Rows from block 2 of a small image classifier, named by matrix and row number. Rows with one number belong to one neuron. Each number is 200 + 30 x the weight over its row's rms, rounded and kept within 0 to 999. All counts start at 0.
Before each neuron's rows are labels from the 100 images, of 14976, where the neuron reaches its highest value: "lies over" is the class under the peak. Only what is clearly more common there than usual is listed. The data: rendered landscapes of hills, water and sky.
# fc1: MLP up (model.blocks.2.mlp.fc1.weight, 288x96), inputs 0-95
# fc2: MLP down (model.blocks.2.mlp.fc2.weight, 96x288, transposed), outputs 0-95

lies over: snow
fc1.260,265,235,180,150,230,157,158,197,249,159,212,225,218,162,196,188,212,150,189,173,180,211,200,218,189,257,198,199,169,191,198,269,171,184,247,209,187,251,176,191,219,216,227,222,178,227,235,224,226,222,167,157,314,182,209,177,205,208,204,188,201,225,152,216,186,204,223,203,205,189,160,163,246,170,176,151,204,175,210,237,150,203,156,187,205,212,232,211,193,179,182,200,179,208,223,222
fc2.260,214,231,225,169,192,209,157,152,231,199,176,238,234,174,299,179,218,190,227,227,154,191,190,267,232,240,181,169,168,196,178,199,190,188,186,171,171,253,212,192,230,196,137,269,212,220,219,218,220,260,248,224,235,180,190,227,239,229,201,171,170,200,206,191,208,238,189,191,200,176,183,191,174,206,204,228,233,210,210,226,210,181,239,192,223,193,232,179,123,158,197,198,237,187,230,215

lies over: steep ground
fc1.79,194,249,224,209,157,237,194,194,194,135,190,215,225,186,206,156,182,196,202,180,171,192,226,205,206,176,211,163,190,182,145,252,215,147,210,222,196,190,194,271,179,229,202,189,248,199,232,210,187,176,172,157,196,203,131,234,184,174,231,176,161,249,162,238,215,233,239,152,181,182,184,256,209,172,137,186,166,176,194,205,229,193,154,152,207,204,199,251,212,187,206,213,194,202,255,247
fc2.79,232,225,206,213,206,163,143,199,206,194,183,224,205,213,291,140,194,223,205,213,173,208,180,154,251,241,224,179,192,202,172,239,165,186,214,227,224,171,198,204,184,230,183,209,254,231,209,216,192,189,221,181,214,191,220,227,230,188,174,204,200,228,147,174,147,212,226,208,156,212,222,192,229,249,223,158,174,219,190,209,210,208,178,166,144,202,240,216,165,238,126,116,219,220,207,166

lies over: steep ground
fc1.178,218,203,185,208,171,241,204,254,243,242,207,250,178,176,167,216,141,157,147,212,175,181,257,209,248,206,254,170,206,204,203,183,222,222,167,255,183,126,190,219,198,225,182,141,216,212,228,213,233,213,257,213,178,177,229,216,170,251,212,157,219,135,218,209,209,199,180,215,201,154,205,234,183,203,180,165,199,191,216,208,244,204,153,248,218,236,199,213,182,166,209,219,202,229,175,186
fc2.178,165,234,178,210,266,210,237,176,179,240,219,203,199,195,206,186,195,223,223,213,250,152,203,234,225,182,274,203,196,226,170,193,190,223,263,206,209,197,219,197,186,151,240,214,169,205,172,211,215,235,117,203,196,226,219,189,178,225,196,169,236,231,199,203,192,232,233,161,184,207,221,157,229,182,202,217,223,204,238,202,216,228,129,220,170,200,183,238,178,127,185,237,126,213,158,198

lies over: snow
fc1.62,228,151,207,164,236,198,221,217,183,249,197,224,133,205,244,205,224,196,182,205,210,158,223,222,224,200,158,184,200,205,246,148,200,227,212,220,128,190,223,217,255,229,243,174,213,212,215,182,224,227,165,208,281,186,221,220,204,203,170,183,218,234,183,180,170,199,190,217,202,172,132,275,194,164,191,211,184,168,188,207,170,161,253,206,233,229,188,175,120,198,189,209,207,212,212,224
fc2.62,206,160,198,280,230,216,172,175,242,211,162,196,181,157,213,201,203,260,183,229,197,205,205,242,202,230,140,208,144,221,197,173,247,216,212,193,254,232,208,218,268,173,237,197,234,237,231,232,201,242,215,179,229,211,187,195,207,202,168,160,225,171,181,243,168,151,155,186,211,216,187,196,186,233,230,201,229,181,216,201,219,132,242,230,172,162,213,203,256,205,172,198,168,219,182,225

lies over: sky
fc1.58,247,217,168,197,197,168,202,182,215,179,208,215,128,225,233,230,199,204,222,228,210,185,224,188,180,145,199,223,246,221,200,120,230,173,206,177,227,196,202,174,178,243,197,290,258,258,224,160,215,233,246,203,236,184,227,193,170,171,205,180,204,208,235,147,176,160,213,168,197,214,237,185,175,188,189,176,186,217,217,186,259,183,207,153,248,197,249,177,213,177,183,181,161,205,225,197
fc2.58,215,204,206,182,209,227,184,214,215,152,198,218,170,202,188,157,216,196,193,228,203,232,178,238,178,251,200,206,188,198,231,202,242,176,241,240,186,169,195,169,151,196,160,190,177,184,158,228,170,186,197,184,192,159,182,254,230,239,297,197,239,223,278,172,221,171,220,189,185,204,177,216,225,149,224,211,229,233,186,185,254,175,228,208,247,183,213,237,270,198,147,165,217,213,235,194

lies over: sky
fc1.92,258,231,236,208,184,182,175,168,167,196,190,233,187,184,234,202,217,161,194,184,210,250,229,213,176,196,214,226,180,193,191,173,227,172,153,214,154,235,197,208,186,187,163,212,168,205,228,197,221,234,252,171,228,144,173,230,182,239,270,221,169,230,142,175,162,164,213,203,260,153,197,186,235,220,221,197,164,181,215,244,240,168,242,215,184,227,228,176,236,235,175,149,146,181,189,217
fc2.92,224,208,192,248,187,171,190,181,205,224,195,253,115,233,248,210,211,182,181,235,179,250,236,161,188,233,178,245,202,220,173,243,207,180,214,204,180,223,182,234,197,156,240,205,210,223,220,215,199,179,201,150,171,246,210,219,208,217,228,154,189,237,267,258,185,183,241,184,205,167,200,201,218,199,187,197,204,216,167,193,184,164,190,199,239,155,265,159,217,259,208,126,195,199,211,181

lies over: snow
fc1.232,217,206,158,177,224,160,203,214,174,220,162,210,212,165,219,263,160,180,186,217,227,200,140,152,147,235,170,189,188,212,211,178,237,224,199,190,222,179,200,173,211,230,151,229,260,242,197,253,191,154,283,250,202,172,176,202,188,180,134,184,196,269,165,204,202,267,215,214,205,182,212,197,191,192,143,203,208,196,201,170,206,220,201,175,165,203,254,206,179,196,230,183,220,225,190,196
fc2.232,180,193,203,175,142,213,164,145,193,128,214,216,197,195,192,225,229,195,184,245,229,185,185,168,215,245,208,162,267,153,182,183,168,239,206,195,184,184,173,205,185,222,204,185,173,171,192,209,208,216,188,209,213,197,229,257,225,159,196,179,222,238,257,113,231,245,194,170,198,206,202,195,210,169,183,213,160,177,214,173,206,235,214,245,226,182,224,181,233,197,200,168,125,124,189,187

lies over: steep ground
fc1.221,223,185,244,153,282,232,147,201,172,197,183,170,209,222,190,214,217,174,197,275,199,193,222,171,206,198,169,201,168,199,198,169,223,268,210,194,197,192,179,199,217,189,184,171,215,197,171,211,259,191,111,212,172,166,211,169,176,206,219,174,182,202,210,166,186,176,217,164,203,184,188,173,172,229,235,186,192,182,225,182,253,233,250,196,184,223,237,226,150,216,211,114,150,220,183,210
fc2.221,208,205,201,189,242,141,196,191,246,171,238,159,189,215,159,212,186,216,218,216,175,197,176,130,217,215,200,158,213,227,213,236,203,181,209,179,168,243,212,223,209,200,151,164,204,228,152,195,238,164,230,198,206,227,199,188,208,198,200,198,234,205,233,184,178,175,211,206,151,172,200,201,172,225,197,191,249,201,170,171,172,146,232,231,151,201,124,218,222,211,118,183,116,149,207,220

lies over: steep ground; snow
fc1.226,215,206,201,222,230,234,240,190,188,223,221,188,203,208,244,269,211,229,196,194,211,173,175,173,205,190,178,140,203,192,219,175,165,210,210,189,158,161,180,216,191,167,214,211,179,212,190,190,208,222,159,170,206,167,196,200,159,241,211,266,174,313,177,207,223,223,236,206,131,203,258,217,231,251,159,206,206,160,172,149,159,202,225,235,177,202,200,232,173,221,230,193,183,192,146,209
fc2.226,188,229,263,240,179,211,223,173,175,197,223,191,238,181,229,182,198,271,208,205,231,151,215,211,164,225,164,211,174,182,200,243,211,147,182,213,200,180,188,209,174,198,194,199,237,213,132,224,181,159,221,190,163,154,174,170,227,252,180,193,193,233,131,161,205,215,238,182,223,197,230,183,147,205,219,234,200,201,196,182,266,239,149,220,204,225,176,193,195,137,240,190,178,154,179,165

lies over: water
fc1.30,206,196,145,235,180,196,201,167,257,196,192,174,140,231,199,173,140,254,202,213,207,231,190,175,204,195,195,243,213,191,224,201,185,145,188,144,184,137,183,260,216,169,228,203,205,167,211,245,245,175,203,205,169,174,154,230,193,192,229,149,146,191,186,184,137,173,238,219,215,144,230,152,171,219,226,217,175,193,177,220,230,173,199,229,152,197,187,182,231,197,180,237,200,219,215,218
fc2.30,206,215,248,214,182,231,229,202,201,185,199,228,179,185,204,172,199,166,202,211,213,210,197,215,175,159,205,213,201,167,240,181,189,111,141,223,196,210,190,254,206,158,187,240,215,208,180,172,234,208,197,248,121,160,229,197,178,179,158,218,249,186,225,250,179,199,224,218,217,212,210,193,192,161,234,238,214,191,168,189,193,136,132,205,210,276,213,181,156,256,225,190,214,197,223,167

lies over: snow
fc1.253,163,239,183,186,229,181,231,188,244,174,216,135,215,213,213,257,223,241,255,140,229,186,188,180,290,180,223,218,168,219,185,237,208,203,187,231,222,184,203,167,268,227,201,253,215,213,202,256,248,193,162,205,199,196,176,174,206,175,202,196,194,258,198,181,196,202,229,218,203,179,234,157,153,221,235,203,239,186,179,213,210,152,196,186,156,201,180,216,157,236,236,243,209,203,216,197
fc2.253,185,174,238,242,278,168,238,233,208,166,193,188,246,180,147,225,198,292,167,182,195,156,212,166,247,201,242,183,206,179,160,243,216,202,208,209,189,208,160,240,214,222,258,213,198,206,159,194,217,186,260,188,198,202,250,168,193,221,170,181,231,207,157,201,192,196,189,224,180,221,115,171,185,266,185,194,219,229,199,195,166,165,198,191,175,202,193,186,210,227,194,187,211,227,206,171

lies over: gentle ground
fc1.126,219,161,228,284,176,238,202,171,198,147,211,193,215,207,184,229,174,243,186,224,213,191,258,212,209,184,242,192,197,195,189,225,189,191,191,212,202,185,180,208,200,221,206,187,200,182,211,205,213,186,183,167,226,255,205,145,195,201,191,209,264,198,170,194,181,209,245,214,251,183,141,240,178,214,250,239,158,149,172,205,117,163,201,191,147,183,159,200,162,138,186,182,171,203,148,231
fc2.126,208,165,210,256,203,188,169,226,242,203,203,239,186,167,140,240,202,237,208,127,205,169,215,153,166,186,191,225,199,198,190,182,204,144,200,183,205,158,176,174,179,206,196,228,211,201,206,217,184,192,186,227,159,225,190,150,201,233,246,232,199,213,198,218,199,212,199,194,138,225,199,206,211,197,183,208,272,215,217,164,238,176,226,234,160,202,180,286,133,206,212,117,196,201,222,167

lies over: water
fc1.60,201,136,201,162,174,225,177,223,209,187,174,207,225,253,230,158,169,164,214,177,211,196,198,130,189,218,198,234,244,171,210,153,263,236,168,223,176,137,227,244,156,200,174,180,231,203,192,185,236,117,195,222,160,208,224,196,212,202,196,210,204,185,184,232,188,180,172,207,161,221,194,206,191,162,244,165,176,239,159,163,187,200,239,177,179,220,243,225,182,174,211,220,250,175,199,245
fc2.60,213,223,162,159,202,195,231,170,234,208,198,211,199,186,258,237,206,253,236,240,181,234,200,187,145,215,208,176,194,224,207,139,196,167,257,196,253,166,205,207,193,195,149,208,226,220,163,189,212,168,205,237,217,187,221,164,204,201,188,241,211,215,217,167,175,196,193,155,224,205,203,227,166,223,222,280,237,198,180,199,176,176,248,227,215,176,206,166,129,219,169,224,285,237,177,194

lies over: gentle ground
fc1.136,214,196,180,230,208,235,191,177,162,164,211,188,237,232,205,234,156,181,221,250,199,183,239,208,177,171,217,176,216,231,228,214,248,231,221,177,228,154,188,174,247,193,171,117,147,203,200,206,199,200,123,196,183,168,227,240,210,195,250,182,189,182,140,181,196,247,208,208,184,165,233,194,171,227,242,185,226,173,189,187,215,159,198,178,190,223,250,137,208,264,225,237,231,201,193,190
fc2.136,251,226,247,229,198,212,190,178,168,260,193,172,188,203,157,261,203,185,218,213,220,184,192,149,190,196,237,180,216,232,191,192,224,175,208,181,186,227,188,220,249,172,157,184,138,204,238,211,207,197,152,186,198,207,199,173,194,179,207,176,124,177,261,230,241,179,166,186,185,244,197,158,181,206,233,193,205,212,202,178,203,135,236,236,217,145,183,147,173,168,158,248,201,182,215,251

lies over: snow
fc1.146,201,254,207,230,193,138,154,268,237,225,200,220,221,161,154,197,195,216,177,190,183,215,210,183,136,250,192,231,220,180,226,212,198,240,178,199,176,254,253,198,212,230,192,168,267,191,176,211,202,161,130,265,220,208,184,208,204,188,208,235,158,223,201,188,209,191,205,229,198,207,202,216,205,211,203,187,194,163,189,242,252,161,204,146,241,243,202,224,184,160,196,167,195,254,205,170
fc2.146,246,205,180,213,188,246,152,253,169,132,237,179,182,194,229,151,201,131,191,187,161,219,196,240,197,209,181,204,156,185,227,198,197,220,234,221,229,151,209,229,168,206,272,180,187,222,209,197,175,202,139,182,225,220,183,173,159,184,164,217,220,220,201,150,264,179,174,154,142,217,218,199,210,182,182,200,208,183,225,172,196,215,276,149,170,215,210,195,186,210,216,174,168,214,196,218

lies over: sky
fc1.188,201,188,244,199,250,191,150,142,159,182,192,172,246,197,213,234,197,226,217,207,216,155,184,229,156,281,189,270,144,216,237,184,194,196,172,200,202,235,177,169,177,197,175,222,234,241,190,200,182,202,249,220,207,216,257,193,191,173,204,166,188,263,185,230,198,213,235,225,232,214,215,170,186,242,242,223,188,193,145,197,207,149,190,212,168,203,176,169,239,188,228,230,236,216,213,244
fc2.188,206,172,98,232,225,250,191,212,198,239,188,181,226,230,179,180,208,203,208,186,234,203,231,301,227,179,207,226,197,177,200,180,222,195,248,158,165,196,229,184,188,146,215,228,182,197,130,267,203,250,197,194,219,213,230,212,174,153,212,199,192,188,219,181,160,189,210,187,197,148,211,204,185,202,211,215,200,219,156,205,255,190,218,214,174,202,203,187,217,234,196,130,146,224,207,202

lies over: snow
fc1.76,214,220,188,176,198,198,204,180,131,208,221,213,208,212,233,201,198,189,186,92,222,216,189,162,198,189,175,185,195,211,143,244,226,225,208,173,188,136,187,208,158,186,219,178,209,173,211,226,145,235,134,212,197,191,204,240,211,166,188,183,240,228,186,245,196,248,282,202,193,191,211,200,204,174,132,182,233,193,199,203,188,198,185,169,181,232,228,180,235,130,203,231,231,187,189,231
fc2.76,231,207,279,243,219,186,197,197,188,207,200,201,221,147,189,150,199,204,189,208,202,209,147,220,192,252,267,189,226,170,197,246,223,233,155,193,234,188,225,212,211,213,200,171,219,199,263,226,252,194,225,223,156,168,200,214,237,184,202,161,189,219,178,244,154,169,202,222,259,161,235,196,199,214,172,195,217,206,211,218,189,246,172,183,218,240,255,146,182,218,149,138,229,176,190,195

lies over: steep ground
fc1.104,201,231,165,203,208,210,128,137,183,192,188,197,138,196,191,249,236,229,194,239,198,217,166,230,147,192,140,145,193,225,192,156,191,187,265,205,228,197,191,186,173,196,139,233,230,151,239,179,216,212,182,182,215,199,202,226,204,204,147,183,236,249,196,155,205,223,190,187,203,211,176,216,205,215,215,205,229,178,250,188,212,188,173,177,222,198,177,163,252,156,154,135,196,207,204,163
fc2.104,227,222,190,216,132,178,149,190,214,164,222,197,174,172,276,203,174,180,233,220,174,214,199,205,118,249,189,169,242,200,170,186,229,250,203,207,214,200,203,202,183,167,146,161,214,215,227,216,156,191,179,174,170,176,211,193,205,223,227,170,170,212,211,166,197,211,184,206,212,164,208,235,186,172,194,184,217,215,224,157,227,216,236,207,240,250,214,153,181,150,130,181,284,206,200,194

lies over: steep ground
fc1.98,231,179,209,162,174,158,171,193,220,130,175,227,195,238,255,222,230,172,269,208,205,161,191,197,209,190,187,226,191,186,202,185,196,217,202,175,250,226,216,214,228,199,205,145,182,219,210,181,199,214,120,211,175,155,210,235,195,184,205,239,218,199,225,183,187,201,210,211,164,227,204,269,215,116,206,207,194,194,181,186,261,213,198,208,167,138,145,247,164,239,226,203,194,158,207,166
fc2.98,214,224,214,175,200,203,185,238,168,188,195,190,219,276,185,194,186,192,155,206,181,271,166,172,198,181,146,149,251,201,212,195,201,198,226,224,188,262,231,220,262,143,215,195,178,223,141,183,184,233,201,192,251,201,179,221,216,212,139,207,174,138,145,188,203,233,187,206,204,187,192,176,182,149,221,243,207,220,193,227,193,208,219,150,197,175,204,197,210,245,234,189,182,219,140,239

lies over: snow
fc1.171,194,204,235,286,255,179,243,237,200,180,161,177,201,185,208,193,208,202,171,182,201,208,203,180,235,229,169,259,221,180,220,236,180,237,213,200,156,196,198,243,158,209,233,193,162,182,159,183,156,185,159,210,161,179,265,214,184,210,170,208,235,212,226,230,216,232,246,208,212,199,185,175,193,241,237,206,237,191,225,222,158,199,201,213,140,206,180,181,206,118,201,246,248,184,237,165
fc2.171,246,209,214,194,175,215,167,172,184,135,195,214,220,242,208,200,219,212,168,171,229,198,180,152,189,162,226,117,181,189,205,221,199,155,217,237,186,159,187,198,212,206,274,172,181,210,238,200,244,228,246,194,206,189,196,176,203,236,168,254,197,192,119,224,143,177,195,203,155,212,213,192,200,168,167,165,223,228,201,184,187,198,209,189,192,189,208,207,194,240,237,212,111,174,197,249

lies over: water
fc1.106,205,207,241,190,182,143,210,178,195,180,151,233,221,245,212,247,185,212,210,191,194,199,166,258,177,251,258,194,223,164,219,201,208,129,224,188,186,174,262,150,216,249,214,202,237,186,176,206,198,138,147,220,173,210,213,185,171,185,230,142,214,177,191,222,193,196,235,216,139,202,219,144,193,190,200,197,200,228,197,194,195,178,218,245,195,215,195,221,229,142,141,208,241,166,176,192
fc2.106,179,238,214,177,172,221,167,244,191,182,180,240,178,199,264,220,161,160,187,200,202,229,247,150,189,205,219,176,221,204,208,222,205,274,183,192,208,193,178,142,214,200,235,204,214,222,174,237,160,134,174,183,264,193,213,214,212,201,207,181,158,261,222,165,227,233,233,193,176,171,228,211,255,150,209,185,235,212,173,156,208,261,194,194,239,225,187,226,202,243,232,201,168,216,195,154

lies over: water
fc1.262,173,186,195,158,216,235,204,165,227,227,220,188,197,190,166,190,276,196,169,234,184,227,141,180,154,231,206,249,185,195,222,174,220,203,188,232,193,212,211,193,217,223,178,178,193,231,179,166,187,149,178,213,191,189,211,207,165,149,207,174,170,248,189,274,217,165,227,195,176,173,183,194,143,138,226,198,216,239,194,252,248,207,204,186,232,199,203,119,212,173,189,273,176,232,209,202
fc2.262,221,178,215,227,122,182,170,215,208,190,190,204,159,240,205,259,206,223,164,199,160,180,211,198,187,180,175,215,220,204,217,199,203,196,172,177,247,176,204,174,164,224,161,254,210,214,163,205,193,280,217,252,184,242,190,136,246,187,205,181,205,211,265,150,176,194,213,151,208,220,211,178,246,189,165,229,232,218,160,248,225,169,178,212,235,221,226,219,170,172,219,193,234,226,161,159

lies over: snow
fc1.234,198,206,233,216,165,177,140,140,240,229,187,235,189,191,173,215,211,186,215,176,173,208,146,216,198,187,180,167,221,206,152,230,173,231,195,160,152,253,223,192,213,228,216,239,207,207,215,193,232,203,202,257,207,207,162,177,196,170,149,140,249,176,226,210,141,212,159,240,215,230,174,227,215,184,192,226,168,157,200,203,212,140,232,196,253,184,233,217,205,253,183,246,153,198,169,223
fc2.234,192,135,210,229,230,261,139,158,214,217,169,181,245,202,214,233,190,200,199,182,189,203,183,214,170,161,140,182,158,187,217,186,163,189,154,220,223,210,196,199,197,205,222,198,251,179,180,180,151,214,239,188,215,162,210,227,136,184,212,173,211,209,128,222,208,171,221,167,245,151,202,210,197,175,209,157,172,255,205,151,204,163,215,195,168,191,192,203,153,240,144,183,171,220,199,247

lies over: gentle ground
fc1.56,183,185,178,249,184,238,227,221,208,133,173,202,205,151,188,164,163,221,168,209,247,207,214,165,235,168,205,153,194,168,245,181,186,184,228,201,247,137,250,214,223,270,239,199,210,191,172,194,202,232,177,189,207,209,173,170,197,232,202,195,197,219,210,182,227,250,207,200,161,182,245,181,181,217,162,174,173,118,237,183,197,193,131,221,169,170,171,235,192,176,182,192,201,258,210,208
fc2.56,187,266,218,235,182,201,220,191,225,248,145,216,181,162,156,195,213,241,205,205,152,170,219,189,223,161,197,192,177,163,203,184,246,210,148,254,215,193,249,196,188,175,241,217,220,145,217,199,265,227,217,204,232,214,170,205,208,186,162,228,220,228,166,218,192,217,208,128,208,190,183,152,241,196,216,209,192,213,211,212,198,216,195,227,227,229,180,181,137,184,262,214,183,281,179,178

lies over: steep ground; snow
fc1.95,175,174,176,244,190,216,236,207,216,225,189,207,157,211,229,164,195,266,217,219,195,224,195,252,236,206,222,214,249,226,239,255,255,201,202,231,125,165,247,170,179,204,197,189,215,255,200,220,208,147,210,213,220,162,221,220,151,208,223,181,117,183,190,233,188,175,208,228,235,200,222,215,167,203,145,211,202,171,218,174,183,235,209,200,185,206,257,213,206,183,185,224,161,246,220,243
fc2.95,183,189,161,202,213,260,194,230,215,200,238,199,157,234,184,193,186,156,212,169,206,181,213,242,219,209,260,174,198,215,211,168,213,129,224,270,193,153,192,212,188,238,228,244,163,180,219,232,172,206,230,202,175,167,177,245,188,180,127,200,277,189,207,244,203,168,210,188,135,167,211,229,208,200,213,210,221,192,188,204,140,168,195,214,228,196,172,230,229,197,158,216,243,159,178,200

lies over: steep ground; snow
fc1.124,183,164,217,223,162,233,171,221,209,220,183,240,238,195,236,176,198,188,215,185,249,192,251,237,144,210,207,156,206,222,190,200,190,173,248,219,256,114,223,208,221,185,245,243,194,156,219,279,231,218,177,218,185,158,236,173,235,207,221,208,179,150,185,211,196,140,206,216,135,184,209,194,214,244,205,193,209,170,230,219,173,166,146,146,193,216,204,205,217,229,180,204,207,193,193,207
fc2.124,167,209,183,204,170,184,237,165,185,221,182,158,129,207,166,207,201,233,226,176,207,190,189,170,196,189,180,210,180,201,161,238,219,251,179,177,198,228,187,218,206,225,145,183,212,191,197,163,205,227,190,216,243,229,199,168,209,239,255,185,161,202,178,252,155,174,195,195,227,213,225,191,157,216,128,213,165,227,205,199,188,210,199,206,166,183,253,164,136,214,122,167,158,271,166,221

lies over: sky
fc1.176,229,197,198,172,190,170,165,194,164,133,205,180,219,199,211,219,214,250,241,213,195,204,197,180,217,191,186,162,189,173,182,176,197,226,232,200,211,189,170,149,153,197,188,240,189,247,180,161,156,176,254,130,201,169,216,141,174,176,156,181,215,207,221,166,190,217,239,170,166,210,184,203,164,251,155,191,185,200,241,150,243,171,261,201,185,202,228,171,208,159,175,185,171,256,204,143
fc2.176,168,191,223,207,195,165,144,226,173,121,228,182,203,219,179,226,172,202,213,204,193,201,198,213,180,218,207,200,189,208,203,227,173,194,185,216,193,184,139,160,185,229,100,166,191,179,231,209,200,169,204,169,205,158,186,210,179,211,227,214,287,232,231,196,207,233,183,222,193,192,195,242,194,206,216,191,279,182,188,235,216,261,241,166,244,220,213,231,239,172,162,148,206,240,232,209

lies over: sky
fc1.233,211,220,251,248,212,176,209,249,239,231,212,213,233,220,142,224,205,260,250,117,208,158,202,146,142,235,187,210,167,193,179,198,196,182,188,190,187,242,188,191,204,223,232,175,194,167,226,247,223,169,215,213,224,203,234,215,168,212,244,176,200,183,221,249,180,170,219,191,177,213,225,168,234,194,230,198,169,208,229,171,242,211,237,258,239,203,225,181,181,130,188,190,235,223,182,178
fc2.233,152,217,208,211,199,186,206,216,182,167,200,247,224,205,199,206,173,228,199,236,196,219,194,150,93,176,170,206,161,180,228,217,163,246,235,195,182,201,200,188,215,187,172,189,225,239,187,162,169,142,179,204,244,209,202,136,220,221,292,210,220,213,226,157,210,205,211,222,173,246,167,173,206,202,200,174,209,188,151,170,209,155,183,184,201,225,240,202,198,167,214,237,181,275,213,218

lies over: snow
fc1.175,188,250,182,183,173,185,199,138,240,147,243,191,235,219,187,232,222,234,212,279,201,197,184,214,163,141,129,201,216,252,265,131,207,233,214,207,202,190,198,252,199,198,164,168,176,188,199,172,248,239,210,238,224,208,232,253,186,194,179,194,163,174,187,243,186,230,198,186,210,163,195,179,191,182,190,191,193,228,197,181,185,174,191,193,191,190,222,191,261,165,193,233,152,232,202,204
fc2.175,221,161,181,285,205,189,265,233,219,226,214,182,210,237,176,190,201,240,190,181,269,169,158,197,273,258,201,186,164,200,215,218,233,178,211,201,159,215,245,229,151,211,212,183,231,190,197,215,131,205,207,212,217,200,222,152,214,230,194,224,143,184,160,199,133,197,261,186,212,181,204,195,215,242,177,201,226,230,220,235,156,182,187,224,177,186,220,205,180,206,186,189,199,177,232,171

lies over: gentle ground
fc1.224,196,245,161,170,191,231,185,152,240,210,221,191,185,193,191,191,246,198,190,219,164,210,215,217,217,227,217,203,214,234,201,223,179,226,217,227,305,234,251,143,155,227,202,151,209,164,198,212,243,243,236,187,214,189,201,195,209,233,145,192,219,245,197,227,247,187,184,210,216,223,221,200,200,209,179,166,223,164,230,184,154,145,188,234,209,177,133,193,186,146,131,188,217,200,195,210
fc2.224,159,242,198,211,179,302,218,197,189,223,151,205,182,221,270,201,171,199,210,183,244,172,210,231,201,230,183,209,212,196,198,242,164,216,229,214,190,178,228,197,197,172,222,241,218,176,233,190,176,192,171,176,186,189,191,265,152,223,195,169,185,200,141,242,186,234,185,254,195,230,236,269,209,242,174,210,201,201,194,221,211,226,216,194,189,195,235,148,226,189,197,244,279,216,180,211

lies over: snow
fc1.265,215,255,276,190,191,197,153,138,229,190,206,170,177,181,229,247,177,222,175,174,217,183,215,221,118,209,160,143,148,167,213,194,182,202,165,196,235,208,211,182,204,256,212,166,234,158,182,233,230,234,210,183,212,184,206,246,191,222,208,161,212,243,178,197,188,197,199,196,209,188,207,184,149,225,209,153,193,154,212,193,215,275,185,169,229,221,229,199,216,221,180,177,183,202,252,157
fc2.265,235,204,152,208,194,170,159,200,193,219,195,158,193,212,210,188,160,182,275,136,148,182,186,221,283,157,221,131,161,205,165,200,214,172,191,206,203,219,169,178,141,196,136,219,194,177,182,216,218,218,190,212,174,183,205,173,136,210,221,226,186,150,225,164,190,199,188,191,230,195,209,179,191,183,207,225,229,179,234,212,192,175,178,212,213,170,235,203,148,143,223,198,270,201,220,192

lies over: sky
fc1.55,231,246,243,166,197,160,181,241,179,146,162,229,220,241,180,196,279,268,207,214,182,215,272,204,222,205,162,204,210,175,217,182,181,227,223,193,200,195,181,248,168,241,205,123,248,170,198,185,232,210,222,226,220,157,173,189,190,213,202,234,180,229,204,214,168,221,144,187,235,172,222,266,203,177,184,221,198,165,212,218,191,200,191,189,244,201,212,145,202,169,208,195,188,248,212,212
fc2.55,203,179,156,285,183,237,126,151,205,217,176,192,191,174,213,235,196,202,225,216,174,164,195,179,179,230,266,131,157,208,239,200,203,239,241,234,169,227,206,244,223,172,173,217,158,159,167,198,184,201,150,212,189,235,180,206,186,188,215,157,139,148,196,188,196,194,163,216,200,199,193,183,164,202,182,187,220,226,195,177,214,214,196,217,173,172,245,214,171,217,210,205,257,262,193,199

lies over: gentle ground
fc1.231,209,209,155,155,223,216,146,225,195,199,187,195,177,235,177,251,214,161,194,168,234,177,226,166,224,186,239,215,236,204,206,158,202,192,203,248,162,236,191,172,183,194,145,261,215,226,164,234,222,250,204,270,205,253,179,235,185,202,202,181,207,176,230,156,247,215,195,216,241,208,213,168,181,236,201,199,150,182,179,204,218,192,223,210,264,236,237,181,196,126,191,182,234,177,161,213
fc2.231,146,183,134,261,176,136,211,210,204,182,203,191,194,164,192,191,222,163,136,259,159,227,195,231,177,242,211,203,179,168,186,175,230,220,184,203,169,201,217,192,189,177,162,214,200,178,176,254,187,210,245,197,227,146,180,231,198,173,188,190,192,243,156,213,219,178,246,164,160,175,215,196,214,198,281,176,232,187,200,236,182,207,188,202,193,223,165,202,254,158,189,241,254,216,200,229